Weights of a small contrastive image-text model.
Data: trained on drawn human figures in many poses, 97500 training examples, 7.1 epochs.
Rows from block 8 of the image encoder of a small contrastive image-text model, named by matrix and row number. Rows with one number belong to one channel. Each number is 128 + 32 x the weight over its row's rms, rounded and kept within 0 to 255. All counts start at 0. Numbers have three digits each. After the name is the row's rms in percent of the matrix's.
After each channel's rows are labels from the 100 images, of 14976, where the channel reaches its highest value: "top examples" is what is common among them. Only what is clearly more common there than usual is listed. The data: drawn human figures in many poses. In brackets: how many of the 100, against the usual share in percent.
# convs0: expand pointwise conv (encoder.blocks.8.convs.0.weight, 768x128x1x1), inputs 0-127
# convs1: depthwise 5x5 conv (encoder.blocks.8.convs.1.weight, 768x1x5x5), a 5x5 kernel
# convs2: project pointwise conv (encoder.blocks.8.convs.2.weight, 128x768x1x1, transposed), outputs 0-127

convs0.423 125:184149106153115115115125086166163148144140056071111132195139134126127150129092188065136105098094155086169089126135103104031123118179113131126155188188166142075169143119164113141093082115131143144141140116095086148127179124114096140162160082140081154112206084132107094143126150128160137097119153164112082194084113162164125131136091114128085115145112070158141148184140138144096095115138
convs1.423 117:106155177135098156155151147111139095035098149083146142128127072122150137098
convs2.423 115:179120166044055149175168099156114160145165140118154107150105197098104153128130130127108178116126137144092095144126141170125153186099148150214179139110176113127099171161111171153126102126133122096130090158117121098136128159076186170103174100125112126097132118114169151105119100121169147091109134187121092136141090057128174116147124131152131163157155103076127169196120169065146109125073
top examples: black top (62 vs 8.1); black trousers (39 vs 8.6); lying (25 vs 6.3)

convs0.525 128:088137105129161106043087140167159110143088115120121156176137164154130118137114111117090118137128142103149138104153082128121125075196133099096095137142126126090179121104144073097064153067148101157129193123102101132140149140153098102156122140189100124121151121028061106187166139100097165141088136160108126148111148163127056165149113110165136098137147159226143075146106106126103152117096
convs1.525 115:171140140136172128137164186175140127142142137129099055077136173121106147174
convs2.525 124:143113199130152191149130089150117162081148133061116137143109124135062110107179121091107166158118166146110096099124111144079177163074194144113178112115134187175118166161157125104084084135138180098110112175117123096133153124124141191103133134177139107122060094126106176128207115096141114080146133157128103100107159103130158115176058123089108154108143143069178152128089124151113098124091
top examples: grey trousers (60 vs 7.8); grey top (54 vs 8.3); arms up (28 vs 6.2)

convs0.728 072:139069146119101146158140106099116153165141152121079101122086138087131117128111107117166131092081106157056140152054206163177110085100144114127201108111112117128119126185157159128137096082140215109091124058150129195104080102151114098132167102110103133108115134128159090098105133201107131088130164100155113127128151067144095143071167140153132100118130153078082142133118146094172091128180
convs1.728 096:158098091080109138139135061073117127137116089124131145154103150114062072111
convs2.728 064:127174126178129120131164117104091133136177145045148083103143080115151087073090202119151152156126130156093169169086152096144071112084100118070171154107092116176114154101122120162150093098129204149161079119162171164138139119101135156087152117134132161126102138157139098113090123179127099117153140049135092102110138167167147142137130137091113157126119012114139167122134131183150145121149
top examples: yellow top (51 vs 8.7); yellow trousers (31 vs 8.5)

convs0.214 125:126128078135133107081174109173146220158120102119118101124110128170107075074145166147110104161165074128114124113134160111100141170103110132183175141134104094133125169131133126164152080118075080155155150092124105132086101152097120142105134091124128123141211109143159069111138066160101127071118126077153077193139170127193169173090170133150176092155157104118115162150198136159129118144152
convs1.214 109:165154204156125158149123129176155103054089170162136133115138170128126126129
convs2.214 135:156136162092072166142111116098121130109180108116134153172110194098096168146119127107125141076100150086158113123162109175108155150133134151156141177178207153097117097152117127086086126124188137089093091174077108102162157159077146178143137141146138135116115128102102164126170137076153135143076119248122130120097096112101128100180070125138117164150148150135146109180072099099088122097079
top examples: yellow top (80 vs 8.7); yellow trousers (31 vs 8.5)

convs0.766 093:123172139147155096123165167113089138124122116098143139128190134105096149154190174146139114161200166106106106091146115148175141182098119136177100124104161146195101112135098152129178130128116108178159119144145134124122170116110106159063113104131141140166163118154181188095172157097145048145156133141119132095091130126138113163119168076063207147169120109141116177133055088116102189178101
convs1.766 094:084099155184139112123109128188160112138053137160106105119178141108107140168
convs2.766 093:115128144156219083066144114172065129083136161129090155098096091159105105147116149106108103131130165100158167133088068110123174098123134116103141131115055190130124151119094078115119155158114136122208132150095152142121175154157102153134101130140142128146121157085117141169173145124054193150146153107133088139141120208195123133174110166156097105125105107181174105105155087111185136125106
top examples: squatting (40 vs 6.2)

convs0.168 131:092179080139153110131185151113107196117118069110163114150122131157071101132098144152136073107121162157130180175061140050155177128122080153178162185137112096128132123083112093140118154160120159122151109117132097160130144151080088184152090159178131201102126146135114090082136090134085134176121118092160125071134125172148156103195132152120129179148143148142136116155200088148113149104110
convs1.168 116:126129151153129159113117138155142129153189173103063040092139114112116099141
convs2.168 159:135173192126112135156102100102190132120089114116144165170168171061140153066161163121145153141092142150135115126094169141125101146105150154132191140147158146146169135192162125131080067090186154115117110162119155084093123095120131141048188157134102098156124120157141177138138129129141097094190132170130100127052180085095116142157087103106117135151145119099093178171088131124114076164073
top examples: bowing (54 vs 6.2)

convs0.508 102:156067171162129091148114138147139101174145094124146132152145135171149179127095127058144227118112120125122084080160141191121078174129153109085101136093157131133187139221158180079140061092076143164054189102142125141121108113151129086133204121086111095132155140142143140141108155102129121092164136138132119155084128117114108161100136101145148096125135125067098148107097140124150137166162
convs1.508 109:103119173133111129111127119091089100124107105082072103088087112071090076099
convs2.508 094:191073136107091175124123100180096140110142162153131146121141156116131128134158132124118126130146146094159104102203077219086152167109144133184089138130159088094105115117110175116143114153116077116058173125112117109140136105107177151123166119079062120085135075095139198115170148082170115076119078141118133147134127054111177105117120077084106126133121089092090114164121099086095083153126
top examples: squatting (54 vs 6.2); grey trousers (29 vs 7.8); sitting (26 vs 6.3)

convs0.270 076:128143147152114056112099133125084088119147124081128144062088145186176164075147148160095157161154144192117106115194144149127099139147129112105102089066154112121069158110092141130142104172115108147129165167140184085165099149123177121111115134129044153181101150134093163119116119130132075063145190133088175126120071082115080093070098155151152157148147096137089119089126107130108108152121
convs1.270 093:148073084155154159095092156122180122121158083140155155095102119173118085087
convs2.270 078:149187148096068169157147128074157097143149118138202116122202142076140170122094154117219142096131166125188125183069119109148125118136134140176123162119145116147137095131093140141149168152153141107093064131146112131154172137064128146108142144100187142141148123163116140127082125138150115137156087198143131108109071160103195100172089112144092183141120101135144136144119174155139150069065
top examples: white top (69 vs 8.6); white trousers (62 vs 8.2)

convs0.542 114:138112107130173105094119088253106142166138153090159089123098170213113126153129096064080137111157157154113147128136090160089166084134156113152084099139093110137149168117151116128124147132087127123116182160122164141152177156118188090152145138145128153153122121106120085155127090077101149117111150108148096158124087145118088111117150180216111088196182112129132048134105136106138133120093
convs1.542 108:077082106088165132100148125125105126178159143098101144152070159089071122146
convs2.542 073:159116119169127102103123152140179117153142116124131080111113083136180149102118167144185179168103092125154146129107144084139061102140108157075153133140123079107166087121125152111151068060091124138168147129177189132109087140155132109141135074102147075123143161166122087185074144171088116113169109057155132146117113136143119166086132119134157160102134049148084154078164160139167071150193
top examples: yellow top (58 vs 8.7); yellow trousers (52 vs 8.5)

convs0.37 056:110169182181062197115074132133190138107147114131102114139128110129159134072090152117128155168128115091147151070172139125104070140145166135070114109128105114107160084124169125129052088121201150146095135113140166111132097065148144120128160147118098067102086113092064147151103148098144130096125071138096147120081159186126134155147079105109083148063116130144139173126139126185084094113112
convs1.37 062:111112139155169141124136155183146099126181181136108126182193141125144161180
convs2.37 045:103114129156159096092075153093118155131124097128120203103186148118200092082129133111106165200097121170138176166082124079093079108163044162132157162114131170106087158145103107092131100152165113131130112127099106155141165132125188119151088156181126140175099149151131113124120147165123153195158169151143071156133163166160108136168124150162122105112123165143144110174089098171205168122128
top examples: brown top (55 vs 8.4); handstand (49 vs 6.2); brown trousers (45 vs 8.2)

convs0.38 114:097123134142161042127174124118069133082149119116103141125127137129131159142140124128069080118132136138087110140102134095132121124157083159152175095123121199157083193142083098151153118118114116160206142136118121128114134130143080170087130128150109156184118170108197132065165140174089133123129202122123083171160115116242084105118159141140143110178102089167120124160127124064154149132112
convs1.38 097:135139125100095203179091083093090086111124136167154144132133188154126146120
convs2.38 089:108128149145182132095101102123134070137107113081145109162167154118104086136176107139124127132139154206074079119177164133164122129151160114092124087120135167206153112142191133136145116038098116163105176135191102148133146150150164121094116120182130094158142107140149121086170136105147070121135125131151144118108138094048072129115123121083197117157188144132145107141035116127091135121085
top examples: lying (78 vs 6.3); yellow trousers (53 vs 8.5); green trousers (26 vs 8.4)

convs0.126 125:078159107145166144076088143129126142117101117093122149162122140145113059133131094104109089100099172162105191165084106122103160043142138120126100117132104128139155110101181066111048164134162133152138130088107109147156180131118118117165119120209115182112114102081050081115179103100123135128098147139162125130121153128119080088193112170143099103143165167170155061160133089137107134082094
convs1.126 115:171146137176162109114143152107064142175110074130109112123111153066080104135
convs2.126 131:113126191151181181120111127113132127088079123110114171127146075115107064106205093128128105173162152143129139077136112126122138137085177091090116072137073152185144108123160138112102116145083140156103166120126151105114127077180124138091119137143093091114093066140092120116197137100142090099197089111121145093122195106093170117138088114030114134102132142089142133114152096190091105149106
top examples: grey trousers (46 vs 7.8); grey top (42 vs 8.3); lunging (41 vs 6.3)

convs0.101 113:149111136148157190154106108166109164105080143108106126117112075138147091122176112121137172160136122139148139119116086120077165105092147107149117108123088100121093189084133145137113133226115157077114165102100148134107131072186158167162126109121111116097068069151088141167129118146146137086164088104128140125171139115131185116125090133079045104074102137055141117068176142171122063141095
convs1.101 111:072153131134153080094082099103107088156072102168116161132144104107111080158
convs2.101 078:133093168144168114118053125104136053087131172194116160124132132120165150120135068122166155127106102108177173101095078136146052072159116096061106127094065144109186118134135109080149111086144135136117140117114161140104108102220127047143145141113130094105106153109118121192076189133100141152137096076130147143162149132120085121138119115110089110105102109156131113103126135089187095107153
top examples: lying (31 vs 6.3); walking (26 vs 6.5)

convs0.84 137:099125065126159115125101135141159199146098142131144069110048180203101113119136081132001121126159096170040163118137141144090182112103168138172145096139111140113142136132180143167152121124125139149131119156176145128109155145118176103135134086132142157139132152124150045140120101088110104112124117097115146130119130130094095122110204147151137100196134148121099063114109101115090113135101
convs1.84 103:129083108095179111119164143107131160216193150119130155141147155126093110141
convs2.84 118:121068127137181117131102143099163085140079145158125117124109092155160135104113125168150189158083046141155125107138146086150086107137097121047137114110109111101181121127169135123162110078101140141156133112173145155062048123190095047150094105125150087121075184143110110152108166191126121116138127065118168120152142125109083146097136143125142122074115125138106131060141158144158102111193
top examples: red top (71 vs 8.4); red trousers (50 vs 8.2); lying (39 vs 6.3)

convs0.395 103:143128174165130139170136133106146133079086124135080177144170129074155144083175133129122140164101119133139084086158141149113095170109153131150142144112161173121104122194160134137126069124145123162124137100100098118066133059159144146058156056089099098125149099152157153117122187154180096084174133180078139186092148107139128127128099068045128084115077110096113177132115095157113090156132
convs1.395 125:146140109089111142111072055091140151153079051158133131152118137138131114098
convs2.395 107:120192129186139137187145161052154067134088117109122148141178110101148114126137172150194105114100100150128106148120167055163078088187089152087153126165168200172110105092135130178156120071131131167151110109159093169119168116134076142102110133135162114147138163141166075079080173213156087123149135115090150109130114142133102099135130123089145116129076091168148138131135132152127118112171
top examples: black top (62 vs 8.1); black trousers (61 vs 8.6)

convs0.732 077:098132102167140150115125152163091108151120186060159079109104162176115084149201110109123118125103154186086182165104172121106172089116130146179101147136121126218140156104144130106163155107094119130144133128121161196136177171100168147130120134158145159140165184097152080133127113137064113114108155072158120132117121094149083132135186169162172077167176099146114059135135112093145169101143
convs1.732 093:168156126126159168157072090140170113077111152104112065112154096148120128175
convs2.732 076:086152140102117100124190076098115149118163081105143120133145178118124146102090152141126119122150167121115096113112154107168121170145080103169176126112120132110065149137068095137128120173154165154102110150148107116151108108125069215085100123149104153167088104148140179079158081135181157113135182205119110108143118184120131117105099160111117188088139189103165147153095115188098172146049
top examples: yellow top (75 vs 8.7); yellow trousers (48 vs 8.5); handstand (31 vs 6.2)

convs0.129 113:161075109131196081114129074190141161119120111141116155178119154153117151177117097089069133120150127096161109124123030120088133115165095160138137124178126164071137162147145110131099121107075099100138198163078069133123170157155168133150147120141124141148171110129125092171141135077123174143122134148164069181140101096149109096136103150161108075210133114154128096144097140088164092154079
convs1.129 118:107094104105135093100107128142099132150132093139135100066080114083068064105
convs2.129 105:171134152164141050106120063130124156092140095135124154126142134159135171128131145092069101121130169085163088093095093141084113174084114159124129123125100186087160118179097111113093057132079118158103177126078105117143149084147113136114166159104148166206155071165109130131184132072102171139153153170203022142088116126157138119116085147130122111134131100139124133160115126138140132154088
top examples: black top (58 vs 8.1)

convs0.432 055:091154090110129090143159140104072126082106185114160128108100171138082128146142113170068070136112128137138113161120148069129161095184092156170177159158147175140112133089081106120136164148137095154167077182122105139137131185098110198121078162163116149165127199110143124133154153168063143169093148149110138097159090141165109104194142156141146132168126142181140107147178120069122178099091
convs1.432 072:118094111076086121136151130117164138140105163106117155140197159148191180165
convs2.432 041:153080171133118179124114160127116024143136142156135086101099051118195124119139164116219146158126108139128162152176115125143116087144136132003087116134097073134165139106106138130190153086106125127131188112166146135148068116096154113170112169147132114114083141130111163166109111138088100138117083062137156118128136113130182123109106130125133162112112084131107146115141156146132090113185
top examples: bowing (28 vs 6.2); lying (28 vs 6.3)

convs0.3 064:134118163106143106103160122106091074165148129131171128113175127111116132179121144080187104100120183156113141125104160202184134149074145106109092119091121137185152111195092124085139139119076116142094128108108171130148144132098116067084150201106149164185142144129140142105167144085110120171150186121191082091096119127111107141123136183169161124113169133103106117140076128089200210115140
convs1.3 083:169176120124114124169112100134147139070130147191100145132079135128128070070
convs2.3 051:087170102155047124113106116145137096134168121065154066158116174102123197095108146123142149090126119132101102133138194108143110117155146115197159164125163156101055138133095114146145120109200170155131015133161110156130191141095147191115128078109141123126157121089137080131107092172167118108111134153089144146136059184138115138116131080117139162101112111123159163162145111123111169108124
top examples: squatting (36 vs 6.2); grey top (36 vs 8.3); purple trousers (36 vs 8.4)

convs0.380 131:148137103167152094080124110204144141125114086088153180186173196153091139156150154082103112102129187102187103096140092132066157152154119112132101185174163130084180121123137092103076126131103096155106172113075080120149217139116138131152116129160111174125181081128086110136146126049120140129105139155163087161090134166112118118146088124128121108130175132160159115163090094147092141144094
convs1.380 105:116136120117149121109158139126114120231175122137110188160084146100101096148
convs2.380 133:144129153185123077086061130146185076165130105099120140135144135120178171105102181106167189144110136132162134087106136138155043100153131104050118118132120111077188120147162121118111060050134153146091177122155141142132114095167133063144152120144097118132137140147091118186082165115107113145170138090153134150082153119100067159091099116132127141100139095160089137088074141137119092181152
top examples: grey trousers (70 vs 7.8); grey top (44 vs 8.3)

convs0.255 074:164176142198106106146151150116166124158163008079161118131160132158134126125123193098129153144148166133109145131149151128071137170136114195156097126100195099128094101126131167120133079140081127150107169142136132115158150123104136145134151130126072157169173115192128123065088097064134062116160127107170139121051101112088101115107135146107119159156156092150078142140134123158071112174134
convs1.255 095:146133123130101133121116111127085044054062112110093095108106114131108110107
convs2.255 073:189049143132089141177097104134080076112134243193103154092145176102153170154156100117151108108117108109165085125137105178120108116125096098162123147136131172104116142174105155125154109140136106127106130109101120141143118108148170141128153119057120123131142122115188154123116192152147130090134103148120093160164121064156124089103125092121142071120071090116092141162090138050187073158146
top examples: lying (59 vs 6.3); grey top (29 vs 8.3)

convs0.431 081:095093155135115110118080136138125152096135181218106157095074151159180146108121071144066153124121101168120178111123092172135119109077162143110091086100060138111147149184132122098108139159135149111106168108116155123116085119160188103149159186078163100125064149084094149168114110134051207170122105104175124136164138124128124087143150158155098089115123153129110092079153104114173098133122
convs1.431 099:089153119097171071081125140086085144135140121086159155115092093104067107140
convs2.431 060:160138131150149120156141141069184112141115093161106154126168115104160110140119138136197172143117123108168137180036142082172062129128084129060176131078128106098164106140134154113158122128125178099124105107154148116096099137183103122137128109109190099133124150203109100157059129169113113139199086088174162126137132148089136152123087156109109157106119115107072133065144152180182092156151
top examples: red top (42 vs 8.4); sitting (31 vs 6.3)

convs0.67 051:214096122093080111128169077116116125131160105129140140097128124178129132129135161126126100075120131112186098165146156147098170181097101138100140171124157123100127131157112137094175103148043088085104128135048138079164122168082159134156117148109164141124147099189122115119137107083121167119089133163196104180157087106146205100123084192175147160114164085111133142138130120122163109105190
convs1.67 068:108115100108134117066107092120123102149157144064049117131107151108141146187
convs2.67 038:078089146117197140084114172090148088119116121141136181116189139131144126090099124096092100143144080160080132086126105115141152109129158081141083110109084119188144115132145079104124115095154130174130175079197114128172118087116120096099117137122101112137136119097157129124206163166120133150139150118071123124090171135144136215123175110190176072110081177148173137181103082150104179149137
top examples: grey trousers (46 vs 7.8)

convs0.592 128:139136171157063122167134153110127104148166127134117098074120109134197181092126147123130159143115124163066149107158155155135079146120150151132119068078119088158072155148100150143189100155116154112116156120142200102095094094141132135082187159057111094162080180151176187091066126156114127119175140068109142146130097113126127121061159110134120136112079102105055151077146139125144120157155
convs1.592 120:126145154129123106129162124070060087169095063125157129114142166180148146135
convs2.592 129:152102130058105182105150104225125171131145107078150087174092146120098090099143144124111175134118138144122127140183105167125190156091151101155140185163135067112159161117165139106099125102111143081115124128119131132121132166103184164149141147180099129050125091088065176178148115096140160087089114161132128131124133107114189148169072111113120180117179129085176129139167115136075103107117
top examples: yellow top (59 vs 8.7); yellow trousers (51 vs 8.5)

convs0.460 131:120144091084119120144165135128080120128165142144174113103096127134106138191108096145081085091133146127116158190114117103157166103154087142167114138138133122158094131073062113139149214154121104104174109171122135125168132191083139162155100172132159155155129155083149117131144099130096156209079141144140109096171072132144147112138173171177146157183159120179131058138137146061168186099102
convs1.460 110:105081131087120110081136109121144159218157167104091126082091148130152126120
convs2.460 125:131087156155105090184102156086136118143102135178149148140135155142209196126111117125115172119085100137144066105115135142146065160149104128126103116100148150078162106170142159106137103130134154165069173084136083151162070067196150106165156156062114118167165160150139144103084183172115115145144133155129123135122110098138120122101098112141106075055077160091061174125138157131152112179129
top examples: lying (32 vs 6.3); splits (30 vs 6.2)

convs0.227 094:158126122145159129150132112145166212151104051075093131175122104147095101117104179059133153116105143058160082093117119126078132144113136117105172169150161156067177127154188144115086085141122165143104113093124075149137151109131088142160133049126119135103160059159091086151162131105179109076130119162117110145086157153150152177141071110088105130107116128095144171119161126177108108143168
convs1.227 105:090129122146126123153140158112108129096123079057088070104101095090074092126
convs2.227 082:154093099103177153134177125139178155129060101130097108160159070117081078170102136125143076106146099086123077092210130139127156163122128072134121163150141133110148129111184153149149100101090107156117135109161089139118119112138072117135110092110131109086164070146176064116155174122208093079133110115059140145141168132108176154073151068073149094119110131116129112145141118128084107144181
top examples: lying (48 vs 6.3); black trousers (39 vs 8.6); black top (32 vs 8.1)

convs0.590 077:098175163138070220100071139133174132123150133091094149130090084093169088066129133122106118177128120122133160097151127120076099095134186147109121089129117133134128087111173106139040117133201142151131088114121160128147133074117155124113146121163097091108085106077056128142125135113135154108125083156109131131071183162132141142157087091097062141075110126161145133129156129173051100127109
convs1.590 068:147141128150147176152142146182161155149143174172156156158172183148143145182
convs2.590 036:158086147134100170176116149094159159180172084116056141130143123135127064190104152111164219140096119117083180143125114125124060142149117184110142109089188103146071122119154110092118122101135134097161216127190100122172129123156125177125148126194072093088127152130135166148152122139118078156118151157132102098113156101113085144130126130167118092154088175117088144131095175126148133154169
top examples: brown top (61 vs 8.4); handstand (58 vs 6.2); brown trousers (45 vs 8.2)

convs0.714 119:109149164173157115117022135100123162086067165106082120119069121152148138068149126153080135171129101125115155074074139127122108080102183129066162091139068171095173125135148130110087084127164170180125114141166164130141110086188118108138127127153077129122064123114092119168151179129094098109148120103104155088091174147176107130115121119104108137079116119133103126080127101170083084150114
convs1.714 105:114181179158127109067058071115101143126134101149143110113137079099108135127
convs2.714 134:128098140116151087052086138149092107132127156155114102103089093166143127146132129164107094165169095080124164102169070147168109083133135110062056080152052097126152120094125136124142142062090069158151177129164135143151071137129141055115124136126093107115139103075129117159158145115084120140106128066138156123135142101139084154060171123158179123141123069191087096105114096098124124152144
top examples: red top (43 vs 8.4); red trousers (37 vs 8.2); splits (33 vs 6.2)

convs0.289 056:140067099121182075142167036130105186107120123165130124154113154123094124132100141136122117092108109124151036120105155132144139148106070077129214189151122167042150199144142103132161118123117158169133119134137049145154106166159101147150103096131126173124157134156130120095175109156148161073103192167112099128166110110171118132121104157151151152138145145105173163164101097148154107128137
convs1.289 077:097117122152099093114127118090042099139112059095104121131083099138122130084
convs2.289 058:098105094139162134116079097204112135131119140132098127154136181121108139115115122120109183126102097133072062061182114099112078110226102073152131156150149113094074170117130102135166103079150123170148119116134078153119128098147130134142113071134109119084149152081188093112186107155145138099077139142102135147164114158160090121093142092138144085095092142149152141234113080113097150129121
top examples: bowing (45 vs 6.2)

convs0.465 078:164118137165111146120136103151117187111155049100136177165143114186116111132147156060119154134122174081143140111127093118039142158096115179116139124121134122094125166151160127121101094156063150120108174085095066142149153122135141176170151150143113147103143058188087124106136109074115158155151112138222057145104152135133155098166068144103071120147126138090154164140158120175127103146147
convs1.465 089:182161122111161137162133114163130089054066155160097122109159130097111094113
convs2.465 065:171134131110081070167166100079092151137182131139159077143105151184172220159087135108101090102133126073126096133126131116105065174164084160150129185148124157104117126132061168132184104145118119120161112176154151113126105156156119154149153118089116160141124153142177139099101184156151123148090129145082078137148049147151164125112127133137103185159085071127119115156129177074145133079108
top examples: black top (89 vs 8.1); squatting (28 vs 6.2)

convs0.413 131:124138111166193100078116119195116146105096088072140172169127189181071126143140147094087130106121181124163117116129075131063180137139116102122111173146145164081166141124161089090069129137104123170112153114098079150155204156127148134192106126171114166124149107116063094139204113072108142123095156163154105139103130156117108119156087145141113106124163132136169112138120064161085135134085
convs1.413 110:104148115118156123135170156128128122230174122118097188125102144117121103171
convs2.413 131:129132193192123134115073128109197110125128122155086131118135093099197136094129165135164189174127089132137164087102125110150046101120150152072146085106081121127164137143165130132107060065140143137121161126159135121087094062175120084101169136133125061136103132147111153168092162151107119122203101090147141133103180122127102158103115104093120126104101083138091140082114139168144072185134
top examples: grey trousers (79 vs 7.8); grey top (38 vs 8.3)

convs0.281 046:099128176157077161103092160094129123125173143188092122111111121089173103081140122141144182212154077156097193119127112138145091156081180191130097054080093092205112126158159155142137121107137130111127157119154183133095080104130140102101176143103124057128103155124158164114111104147076121150170065091170128130122187098106127123109160092126119127125120129120092150088123145111149086169095
convs1.281 078:117106095120164089131114120133099154133068057084129114065077126106092132143
convs2.281 043:138123129146093137202093201119137100128128164124170107112176126134149182098103135132186222115124108142114121150052139123158127083136150134121147096136133088127147135127117164124208090153143154129094076125192157158140137094147130100159139120091150136145112146166132136129017124158142091150180117077144195096168082097088122105135146140107110121134103149103100160043147168138129122173109
top examples: yellow top (33 vs 8.7)

convs0.166 129:122153094152132122105137131185100108179141152029144027118065134202136125127128151094125127136116140140047130132137151095103146078183124124170109116135121112182119183073111122168170130098114142152167143151156159161157155152122129150142118107163090141146146203091147078127118118171104101098108173091087112146116077141173084138105196138157134133160130087147115065141157147118113162095119
convs1.166 111:192169166117158150146100106168192135106150165159081105080125145150147123139
convs2.166 141:124142141122130134127155125115141152104139073153171174152189181114100141123172157159143168157143160172179112157122164103170132198114067155157172168154163122121128142153093117106117127121132123115087145154095094090133115162110166197114100213168141144154134133176118202109133097097124125168136136181194103122113136090091141107159050155115140160151189163106135186158083107171126131161075
top examples: yellow top (69 vs 8.7); yellow trousers (60 vs 8.5); brown trousers (29 vs 8.2)

convs0.396 064:125101110113135189143136105098183224109089099184072167190093110115114076135145097159118094144128081110168141132115112062104136120132097178144179105193125137070132111114156126166102139109134110096153137088096022148101104116147120136157106094162148122080169110147123082091140106161139144165106081120164106167157176085155144140137113121121106059141116176141131151150166126146142079144155
convs1.396 080:142123081069127110157140077083108127186157134091098106102151075141121083139
convs2.396 056:169080134135118123166152207132193149149114078171106132142165104142084179178129135128123188111156080097121093064195133162165095185101128146147105109128190127116129117149167187121149123132055125126100147122144099113099092125149077101115155129083171073108123141166156125159124133110160088130157095181140163128120135105081144205064139076106165105150110171103104159116122136098129101167153
top examples: black top (84 vs 8.1)

convs0.174 078:154095128128147057148158158174109132133137058104137132111142130191078178161096178134087146096144147113138071119188095148121165219108112144123115156081176105060105154133080161090142135189045114089106167158151120084154130155128133164165110128106120141157135115181114186167144115066140111101125163145122180095145088117108139153092110144123163177127169112118110115080148103154115138153145
convs1.174 083:188163124145170166168108116188122092093131172177171156142162119135148138121
convs2.174 057:120179131114062052121146119097109148135176124139167112121125190130141188130158168126110107115099109099138122132087180113129102126130101180172200159137165189112159092181121156109136100122158159128110051156121141128123169183058120170088146123100167123123155154157156123127113092117076149189084116177176073148104090156139138120150149108127108155193154099131103144169105114075143173107083
top examples: white top (62 vs 8.6); white trousers (60 vs 8.2); squatting (28 vs 6.2)

convs0.121 074:133127167131138044118067067100128095091146155145123127066116165101181194120100100136094121110131148159121129120137126163119081100147176106075152075099118154110114133192116111130115105119169123137123133180150177074157116123176139079088154149131081138194039151103128167125121163112127132112141165144113135139129101078120059053089126167154113141148123103146080094112064124090124086152112
convs1.121 092:129145145128118162121119098098134108098086141119053059066126133150160120077
convs2.121 070:163067143139141196170163174199090124146107137121167130164133150188088117180159148095162214119114120091142090123161112117141101160136084138114086213117167134176147133105136174080184159094068119136114127116129090185165122181151156171208102153134178125100167155131150119140145130135103126166094096120121087114115105121129162165170108106140168112095147141077153127143155127141152169108140
top examples: white top (59 vs 8.6); white trousers (34 vs 8.2)

convs0.635 067:138178137125133106117133097117113066131153075128238147130223108093156150143120126096186113128152218125189152140122084132126109128152124102112064105124115103185166130122109098121120149137111091136116144138111151092161166111101147103091162162125104143140125064140111174088123137101178105180152120136173102111111090144064149091148115126109087191131134108128162144163100170143121187106061
convs1.635 093:071064086109090076101111129144096141142136091097141136102075082135099144116
convs2.635 062:175151153078093131180155136105114063141149122147201104117179119143110170169102120108210124070136175136185124163145123159122156148160116096138061157139174086148135144123083134112141163173108118115090127147133175065135123164090103107136110158134147168189106121158132161113085120117197099124137155195143162113120059141088141111119120171177142176169130113124155116123094203098133154095108
top examples: lying (39 vs 6.3); teal top (31 vs 8.5); teal trousers (29 vs 8.6)

convs0.110 096:159154161184134120161113145129161119085101114124107138103173126117144156097129163160188158139125150134168137090097112123124110127116135132098128131117113076108135144109116169111153099195102170082101168127145143108081148064190121170142154147079110114114115118183113163149070146120134085109187080090120182109134132134130164101114089111047094151073107096093099139044170095195113049177130
convs1.110 108:113103152127161103080158142100090088141104065125130125087154193126114125188
convs2.110 096:129101133060064198113092107170128162138116124103134106137088153116140092099125140122152178136131136151133137142120132147130162114112158077158132145121109027094142136107155142104075110137149193073066154108135133132153076116120181137181143149167086138065108079102055165152124109121114140105119088151136140115113154086091170125137051137125077166073161148078110124126184148174091081139110
top examples: lying (43 vs 6.3); star jump (36 vs 6.2); orange top (26 vs 8.2)

convs0.761 055:100176156173143126110141172133142180127136103074098095135147093118100092089143200132118119194194129106054130051142137121117153154095165139159115109089171127170100109110169153128112085108147151173158133157188147108116130117119087170085141104154125111137112134131150158119170128092118062083169160125092171083065186140134118208100154075075133166115125109136129146111100099145092139177115
convs1.761 081:150076074076110130098090071128159085080090160121100099112138142099112133129
convs2.761 047:124098109130138168123108094189094100101097192153086194092142202095068116138100093122192109092109106162153122169088113143127141105150155053152127162142101164129155170112098074121092173145179088101157082080097091121120123130076112108159087133129133136071151117063133098118147110143132207110119150104119124111147119128144116077160132153179115066091126147149159088181121138089156096099122
top examples: white top (38 vs 8.6); standing (36 vs 6.2); brown top (28 vs 8.4)

convs0.216 124:150115093107123091103163045141137166138145113104109101108097190110108155109142176179106123124145102176106061149126194114122135152147083119140247145160145117083074200119127121169180114096129117111132128163147092105140100171114137166125094083154089154159142143152145124065137087172169124068097196113097117151173096100136105077089125159154144154141141128151128159180117120136130100137123
convs1.216 112:158169160148140156107093121151205158086072167167126132079109117102135121121
convs2.216 149:130160130135090162092118125171160164152162081080171123177128139142127098105147128066113141132137167116149173139136117136058131149101137179166115163104168104136156131156208128093059115136129126107125125165073147104118173169064168130111155126159131130109146091130067122150145078028120139128135105177183091169060141145090154150181087108109099159173176130103140135174141128141090118093093
top examples: white top (69 vs 8.6); white trousers (48 vs 8.2); lying (37 vs 6.3)

convs0.550 053:169077116124119100168138056146065119108184143121078137116085150163095148174116132108102103048078150129130085159138185147142162126146068094111191184145146179059102166145103141083147112147108161108129132129113088172184105159122130136175117129113122178141141150128156119107143109107109166110092205149157111142175088071169101099121120197174153142128158106120133109131116111130166113128181
convs1.550 071:081102125061106090113150109119140133150120101083115141086105073075140078152
convs2.550 035:137061143125129206146109120136108141150115183106086150096115155093078083106149152135141127122144107138112093097131104162119160125095215118126164111110161127145170174133136145123130126064158131146076141093162094128172104049173102166139154119126086140044140069141123148113198178142087091100109120098090104122137197096160134157162155082059124093119119162108144149152113124128082100139182
top examples: white top (31 vs 8.6); white trousers (26 vs 8.2)